{
  "image_size": 64,
  "encoder_arch": "efficientnet",
  "encoder_depths": [3, 6, 3],
  "text_encoder_causal": false,
  "text_encoder_norm_position": "pre",
  "text_encoder_activation": "swiglu",
  "text_encoder_bias": "none",
  "text_encoder_positions": "sincos",
  "init": "torch_default",
  "residual_init": "zero_last",
  "beta2": 0.99
}
Rows from block 8 of the image encoder of a small contrastive image-text model, named by matrix and row number. Rows with one number belong to one channel. Each number is 128 + 32 x the weight over its row's rms, rounded and kept within 0 to 255. All counts start at 0. Numbers have three digits each.
After each channel's rows are labels from the 100 images, of 14976, where the channel reaches its highest value: "peak at" is the part of the image that holds the peak. Only what is clearly more common there than usual is listed. The data: flat shapes of many kinds, plain or patterned, on busy backdrops. In brackets: how many of the 100.
# convs0: expand pointwise conv (encoder.blocks.8.convs.0.weight, 192x32x1x1), inputs 0-31
# convs1: depthwise 3x3 conv (encoder.blocks.8.convs.1.weight, 192x1x3x3, trained with AdamW), a 3x3 kernel
# convs2: project pointwise conv (encoder.blocks.8.convs.2.weight, 32x192x1x1, transposed), outputs 0-31

convs0.51:106127087132159146152127128110117143136116067061130107195097112092134115107087158178203134100132
convs1.51:153130088150132076092146174
convs2.51:135144156130145165119108150179086137138151133108114174143092081165149090198038114128121141156131
peak at: bottom left (65)

convs0.182:068093143113184171149145145139137147083121139116068131104124153059149198087102124144118113156131
convs1.182:170131155122089094158073123
convs2.182:111138135100134125121169152111018043106124126099111163079108132114145155121101108114102107119142
peak at: top left (27)

convs0.81:132127132148168098126117107113121067112106124092137202127099080066139136103139113206109133074120
convs1.81:143095091132150076083162120
convs2.81:132198157156110148077073136141143127106116094081108205128131070131133111161126096180124142147122
peak at: middle right (28)

convs0.150:122083129153097068159095068123170155160139128125085119125176128164137154182115100112185163114159
convs1.150:130177090095153100101172117
convs2.150:091164153160107143156092196139142131089094152119120110163146110115126143112160169091153153034146
peak at: middle right (28)

convs0.42:112174140172101075135102066120143128162137121177128073159135110073138119181126091139122183120162
convs1.42:160088187157110170129136117
convs2.42:107091140127116115100148113126180175144145147155152112135158164146085187066193085133132093077118
peak at: centre (39)

convs0.187:131121166078215090158190102158116114086153139111141131078142160118182109109134140092145131104145
convs1.187:134131165077071111148120162
convs2.187:120159140113112089113160181098114092153147149133174179169133086175130097120057066126122162128123
peak at: top left (37)

convs0.128:102138101153103144128141137068132131175104099146150106141141124219183142142105126134118039112122
convs1.128:142077155147090107121070132
convs2.128:098163140109106113131112173155056144127113112107103183149102104129157118159046151155086150166093
peak at: middle right (30)

convs0.11:105136114089162164119155163144185101084119180098143184122091137105191078077119139154114142126150
convs1.11:111171161107090121088176118
convs2.11:091133113121099104081130124114000136101125130123121139159099115137147092122122095118124125087145
peak at: top left (58)

convs0.172:142167094167112132176129116045138136157157125143177059189098083143135114133114117099152150137141
convs1.172:073164136083150119099133164
convs2.172:104136158096170128126147109151094144195133155084107148176172094118133130151121202071120087130161
peak at: middle left (49); bottom left (25)

convs0.149:125083138111069082215115095154142099155131115125152073150152114120150124122141107084193107137103
convs1.149:102147170060147106114127155
convs2.149:099143094079164147086169166190156147124129132110081143163107103159116108141118206103088132115092
peak at: middle left (39)

convs0.28:132119119181129054123132149174151185060106118097159103064124153123145139129170138117104156089118
convs1.28:120144095165138084132169075
convs2.28:134153130116137086083094140135104101143129090066096176148121066160164102135075122143068143173144
peak at: middle right (28)

convs0.179:131103130103125178137152185152077147128198113111203130141120186123129141101120097085076140112115
convs1.179:149171141156176152143169161
convs2.179:178162140092100093181107116139152111143102091133152087103117132109116114087145154136172091033111
peak at: centre (34)

convs0.31:151168096128164137145157076153073122122139096133102157113173158078156099170095092188149147156164
convs1.31:160171133136172135155095177
convs2.31:106105145147066075128121107172023120207155130110118150122132099110112140107113143127125117136107
peak at: centre (32)